config.toml
gain_aug_db = 10
noise_aug = 0.01
norm = "rmsnorm"
conv_stem = true
kernel_size = 3
mixing = "mixup"
lr = 0.024
adamw_lr_other_params = 0.002
grad_clip = 1.0
steps = 9900
lr_schedule = "cosine"
warmup_steps = 490
adamw_weight_decay_other_params = 0.01
Rows from block 5 of a small sound classifier, named by matrix and row number. Rows with one number belong to one neuron. Each number is 500 + 25 x the weight over its row's rms, rounded and kept within 0 to 999. All counts start at 0. Numbers have three digits each.
After each neuron's rows are labels from the 100 clips, of 14848, where the neuron reaches its largest size: "responds to" is what is common among them. Only what is clearly more common there than usual is listed. The data: simulated modem signals in the audio band.
# gate: MLP gate (model.blocks.5.mlp.gate.weight, 416x160), inputs 0-159
# fc1: MLP up (model.blocks.5.mlp.fc1.weight, 416x160), inputs 0-159
# fc2: MLP down (model.blocks.5.mlp.fc2.weight, 160x416, transposed), outputs 0-159

gate.179:485548484525513508481502505507515459491472530487527512505508489520500465512487500511506494495536470523459531524490505538507510512505506497504472479525511479482473524470472502495514476468477528468510510512519485479502493517510512502474461495494459448500478461468456508481453498487508500532518532511493490530537545479462498507411501491539556454501454473497505494475519490509461524490498464517499529498488490472513478488505493473461476431564483502504507503554520482540484449494500515
fc1.179:488513508484496463501467544469492512506498488554545506482547501519497531442549518489518490486502489505518472490497487512490477518486493439495522551522472512503477472524509470517529492506507478456518484503511438543546481516528534498508495535510494495518502504505564487489513535527537504501508499489520503464530541490467480490397535501502514471511519521501524512508471478497532487487496469492500512536517526495512513487448514444470493495526462463494482504502472489514487508500501499
fc2.179:466509536489564525453503465514490537459480525519497494528505480508534489495516485492488460534440561492484471503533531476504499501495520549501519485507527527487450480461519503532478505507507531514520506508518470514512480523559472517482505514505474481470511536501519495495484478495500505549542494480511508489518486482491500468514535445517546499443508498501540481485464523465478473484531500450533489505486501475506523478513557485502489497497507513521469507449535467499498468489487489
responds to: chirp spread spectrum; 100 baud

gate.146:547470485531493462500504486509495526539495478506508452502496483508553463479535483506499484520473525561480472480529468505486504484564480480529526516552487532528505505527507537460507499475522533506537526489532509520471489490522496490497475557495503505467490504498519522501499463532485459523472515494494525486534529509484471526487490502542533515518433487488503502515513472517458530499495498497517556503504475477468504440506522467507484482534503477483499554463505489464518493508502466
fc1.146:540479505535560486488558502503518495538519507457513485538494516502520486468495505517489533514494494529472509567548517505511473489443534518493507508545512474484491515532519525507522509502501515470526502480485495498486511490477508490515485492512480533480515499540489507489478493505476465512452513508424518502509494517515458470523516487503497520486483485482509547489568527513490511530503513512481489508440412478495475501538522492520475506503465509485511541498549467528509494513505473
fc2.146:514473503468503574516509508512524508514472503490528480547442475508516458501504532537503477497529504531489502514506458505476491522523441492503490486495500479528498542522463514529526511487490537474499475511438496490500517507505521534472466473461534562475463479499481522523460545520500470500498491480535476484459517460553504528467506506501535521509532479504487463487475527524478478525487488512461496490480516492499509480538532513524502461549485519489494519486493479485496520454516491
responds to: AM speech

gate.384:513495475529478521500510497500491533525499526445507491497468494515499499523473514495498525513495506515495538529485452573521496485494502504510488512505458486474484470506498454459481516541557542489484493531486483452474530470493539509557544514518550473490544478518515478459479532486529483452531465507488486511507482469531498481534435519500489495524521457502486462500505499514485511491508507485517535481504495546519501497477476497505459502506530511470490488509468549477527462529523520
fc1.384:492491538519513530492486526491508538510529498486454496494519547473520495473512525505473488462549465513461543453509483502500430460500489516547494536524545531470514532519518509493520512473503477504503437514509513473513525488536463495487526465516502483551496460497512480494506502527489481545486501536491524541472474496510489496512486489498479483502483531487566517497526517513497484475518512496510515516426506539487517521478528498485522466483494525527552496495505507524546508510488532
fc2.384:494535535485460521478512464532478544490517505495510494482533481541482455491522487499505499520515521515477502508495523536457475500499484497498505473515536520548541510478454495477497522462492435528481489489450530517534522474524488470511514469512519459525502494477501507488529456516501503494498507494511528534512487554503454526481505482523505476495472469494501491539526528470479460548499531439510498507531482459539493501461487517481472482498541502481533449488517470523509531528493472
responds to: 4-FSK; 800 baud

gate.35:486491457466518536504491451460478478520484461491466501442519471506494505524518492473517523509518514517474421539495520506518512505485496492468478460507489496489534465515502517495513471482489542514526456492507539571514506503476518466511511477503522428485488477467498519496461498473507498497557545552485508496505510504506460515520484461509483505495494518476481487525495485525520487450489557471506479479512512476526506498529498527512514497507526507502449478537475503532537483496525490
fc1.35:476534495514518507512484484489514547504504464479486516504515512507518513538524459509507487529479478530497480493505507471488512491439505506525529457532540472482461545516511508490525511480505466527500468545487565502464520529493541538472520490503512459460509469506456526482477496462471478537535507505497524487493469508503490503508512441504473491511506497464483479498507515460505545471469532536493493482502490463492538483481481507527507504492529526525439470510542536550524510467484479
fc2.35:472513477482525511499493491499493513496499487521543519547515492489497519498475512548523509477519516499531509486477517467467486483483511472503489518528521484556519535483476468439553511508487491486545511560523523462456475486503521484520475481471539464557468496493501502500507471504538468446465529482514480519504471484496502492508487500507497475490467485498497505516521515453485471460507553519508502547532536466470489516511489504485470491531500510509487464509524481430520552511539495
responds to: 4-FSK

gate.27:478471534495473489513523473480498526455545477497480481507544482490504525465472490474469481521536500489494522493459508530504438478493504507484479522478460538499480490508496472477471447510524539507490479489489456514524537492514478494517461509505496470486497526517476495492514459530505493507482497526487508513547483529530495518510438497489487498456525490468499517497491514510481462429507493497504532501445478513510508467465473471492467516534471495502561505485527503501490489515483585
fc1.27:491478527492524502485483516518537495525527495518498507454494521490441512482489554548514492504486481493468482497489458509485549482500470491558494491526514506534456509531516482499426481520531475533522517521472530509492514501468490520481499488508522491521528497530513551515496483506488481515532438524492504497492495535477508514528498515496533451475504487540490536524511515445514505544505549504507462521510515518478449518507485505510488516548528510525554515486499521556527524486498484
fc2.27:460531523491528485532497513503523455473533467446521534522510510477504468476516503500496499527439486500518502494503483501509469513432516497533483491517519518544545515469556556493489523483493478454499519546480498494490521517504471502451520499516509498506483513539482530497511490492468446461462489509494531490479476486508476493496473522510500512494497518478482525520522492509485492485513543552528500501521512512488476499514498527431540495519513521462505448502486507480466467476547535
responds to: 4-FSK; 50 baud; 8-FSK

gate.137:497482487523473507520490507490517498496547491526505511549498519544497514523489488451515511476485472517462500486477517501542497507498512479496486512488512484517464506470478421530511475520512487547552512469498540476499517506517553513509559527489519489486499522526512526529457522456503463533529526485532529505509544527470488500478503475479478454532492518454540477480490503520517491502495529498492493459552478505504524499510488501560526493534496496482502488497466532507461477477475442
fc1.137:524480487520508504526485526456521544498539501484499559539479506515513525493515495482507487480506515505517473525538502503532501497431476470469512562469508502517478500518512505538511472529496520558558494508504505471535494514499544494518416445514499492522514513494514516560515514480507512512497489507503533530529509495507484465477497500456490478503453542453515487488489461534500519487503519532505481463553509481514479503519497518524540487518505485521494529472495494491490496522500449
fc2.137:461498500532491489510448510507516494474494513485501513485482506499479480555497527471483503511517523521474483495488472475487520496488530526524517459473495488490498507500512507481551468516522484526512485561521492515520561471507554460533506524455527464481470474558531458470491511516500545516468486524507566444509475500521446512506484489524509503487496483519507487521526534473519512495508496497465470533556509479466485480492519497466483485520462531476514507463517505463494469510501534
responds to: chirp spread spectrum; carrier: 2.5 to 3.5 kHz

gate.160:541519515545496480482498469475500529504540564486539494509521482521500470552540503468466494458486492511489513474487506496454484477461466511512487520509505505520483494484527470498469540496514511468537538499496521506495533496525490484479524491475487474484471498481490487422537493523459477507491498482502508470552456481497477474502505518431512507486461506472482473478510507510507510478469540499525515456497501523493510514515469532456467467477518534528523519479532531484474488542515503
fc1.160:459505518501504502472504515543499513509504444497465545526487467483517523481529503526515511549472526504501491496550524520486505520554540497468504518494492532486500465517514500536500463491520505496527450487499481507483492464478475511519499510515480538490542490501562455472487462469497497528493469491530508470504491507512500497516525562520479472476502486527460536551523539480461518495520493494508527486491482540526492476510477498520526486493509483509519461532534453551529493493479442
fc2.160:504498530506455504509506525522500494446464519478506482539530506491491481501507504493529512515484494553534451518528483492534488517492498427533507487505497539521549502470490474452523533498534511445467494474515532498520484517526517480468487508475459501458498506528533508494532481485456463502558482531504540455504467516486478562520498511525523516542493510471547503509482498527467533489492502533484500495492489471474509505500510510478489486478471513462515477534494487486501491441516505
responds to: 4-FSK; 400 baud

gate.288:508498493468494507513488474476492508545489487493504464540492490483479528495521531520479448503548466472432541512476504516501507521478485555511506490461501473520507537474545472486479527465448540512504507496479506524538472553532510510489530498509523483478466539515510475525481509526514537504478501492536457483527529520513455469563516501492515544489516505484482480524489533474531507492513511546512500468488462522521483554508487474487486513526460524486504473497495485496534507520517481
fc1.288:496522513456496534517460503488521451526489488466508516479505479507485442476566500509485475506550472532498500509525483477495509548503473476510500494469543535483499469513531515489486485500489504529490512493488489444484501498521478514487493456511496459463515489507463481571537483492497542497524483493522479484527474452498494531478511486519515471528484523491509485475518520512529503519494498504501488538488508473415507537537492501537456499520502470524494477463515446502510537512485470
fc2.288:511479487487530476501532537486529481526525464509507508513487449499491505523493531490468458467518501533529494484475525485491533508497504460516504514532489503472505494498518499457490544485495482487477552537553508521468456492495498502536551524486490455517480497479499511420443502463491518495517506494508495492558483496488523448496505565497500495500507494498494502511533482521531507494502523464517508515530520482451480505536542465482445465480504489476525520499508495555479525480487481
responds to: AM speech

gate.322:484532473508541497513446486545492519492487504490463504518497538466453499488516565472519530520518509493509423489489508505468460518534489477510465478508459478530511524507481524527509560508499512486484513461509507513500514516501473490515457478490544497498546521497481535496494504449480542505512490489512516467480481494498470494527487504461514520495510469449458504553529515508504490511507526489510470517461496514493491470496511508471515476480516492501488503458449484452517437476502476
fc1.322:461490478474520525507454491538494543512463491494464478475485515483504518468533545522537492475472497522473457492509514460517500480512472532497449512490526446530478485514524491521540536526477502514501479501542523511521491483497469528527501506483525480545540509515448505513533534480473485467486491490504471480458474501526502516485500467480455487490515540559521548463523503502527479448559497501510474507484488527520488488482486463494500490479487514510461513535510469469506480499516510
fc2.322:510490522475510475504472517501446522488480518490479497520485488461519512502511480500486489477506527527482495504491526506514470523487518516546572437489496483504498489514471468453507503498514517492506479501502469501492461543540480529519492528510523502511482508527541509508495514503447516562535488483522488443557495474490505522490492458529475499500493516465488513490553465498445507432545538514503504519530484466519509487494492516460496486566516503513515497490529489475532468503479470
responds to: chirp spread spectrum; 800 baud; carrier: 1.5 to 2.5 kHz

gate.111:462486487490515511537527486581531470498490446506486474474478498462492522482512535514524479507463482528518507487516490489508505552486548481505507505515503467544455511520482512557497451480534501482528526481507519512471511508505464542481514510497500475556480531464489492488492540504505499507506501494524469558472518503463531526534498512496502516454488566454486447517516493489490479494479513456512501463495490497489507495461508449510491512480504492504504500500502503463496444495493482
fc1.111:536474500577459493482494495587481530510496483457500459495476512499502522484498515488499493477468481494515451476543491522477439509496481503480525484497522528492498521514504491490532500516557478544486463512525495533500522502515449525504474483491502480503476438518507494536444525498520473499515496531520520513509517508465516504456491480512480471519506522487500525500472511460531475513503510530496490502473495518485499529559477505452511513505526493485505473507497435538477502506525520
fc2.111:469478532511514531457496497441494511487519520513501477467528535498524500531490500530459498488503515490485445529497509488482586537536499501490512512526514534510528478486516478487513476525471504478509514529506497537504465521503499496486516489478449493459497465497499481509504484515488505468473501508512502477565496486481528478468514465552458506522515527497463530474532536563481517502481508483480526580507520487475480479524502490480455526485485492520484496474481460521533494503475492
responds to: on-off keying; 100 baud

gate.196:467530521508496466531470471486473481493469464519476452500545503459563518539469490500487520495511471503474505489519505505525491465485479522496519493523521534486514494466514486503531464488470522485473486500510477490504502529495518466485525527489520501479487522489461526531553486508472480505535501476483479495526479542521526521473526513498501527453470513536483480580508506525454509540474473474435463517472493457515525490500524463513497497481483502453482518482505459476532524501489495
fc1.196:518556496516512457484512479457440513486498515518472493509517467504500495480468502489517514541547468488480507504463475529478455452449486495502490527485491461496488539442489483511495474502455483505518472501523558516457486519493533473514493522492503488499532479535493471495570506500507489484550497480484520470518508506505515522485477517500477509433513481484541485483497528535466556492508536481508507483476507523512533534515490510471483540478492498469533499503510504489491545525517500
fc2.196:505505456505501511517528554520519539475524511517443495507458513520487490533496521502446478470490518501454528518486521499516498500480518483478469517517490491492430454536486455512535485493479493482533522521497513489536480500486481499561549484483519484456507508478535470504521462452504507501478489539504460498494565478510545505473516480482559484509486501552493490528490502504522525539512486499498453483484521490474488462505528513486492498509469491495463476530501528519510526518490525
responds to: on-off keying; AM speech

gate.173:483525475481488515520511498498488522510502505483478478376469509512525496510514549510512542512455488546520486532519501488465498509509494495507501457500501486506505482490452533514530524498497536508461531511495487500474516509532478474531510467525495490532511470538427515512542496490429508493520503483498521452504458529490507484494515527525482529464499499495485498506523550502515492476528504517457491524490495529538502494528483497511513495527465516492484502461503495474512459499452500
fc1.173:517479463524476496505523487522503493505515528477514506564506520522500536500494495479473458524525523471496515502471458530499512490485553511500505533504546541481478506496490467490494429513511457537513512495496386524481499521484511472469528504515462492499456485507493487489531518545514533494455502518472470553512489483457515529473496495490549518501497445479511487495471494522494512501499482520484523512471472491489511492508502507525497476502509501488530521506505535507478560527512488
fc2.173:505535528493445501496499505493512488471545455510474502491523513489491475494466472527475498471591486493487520557514490465490491534549486487514504535517487519489498502503519482481507495509534497520505524512539561518506461486560492495521492529475493514509541492499464504511506484480482482497482482501547475494446468557485489515457517510487493529514530513508511511510497487486514495521491480491508518509458510488456494465487510484482538540480506524498470471510485553454524464438490499
responds to: chirp spread spectrum; 800 baud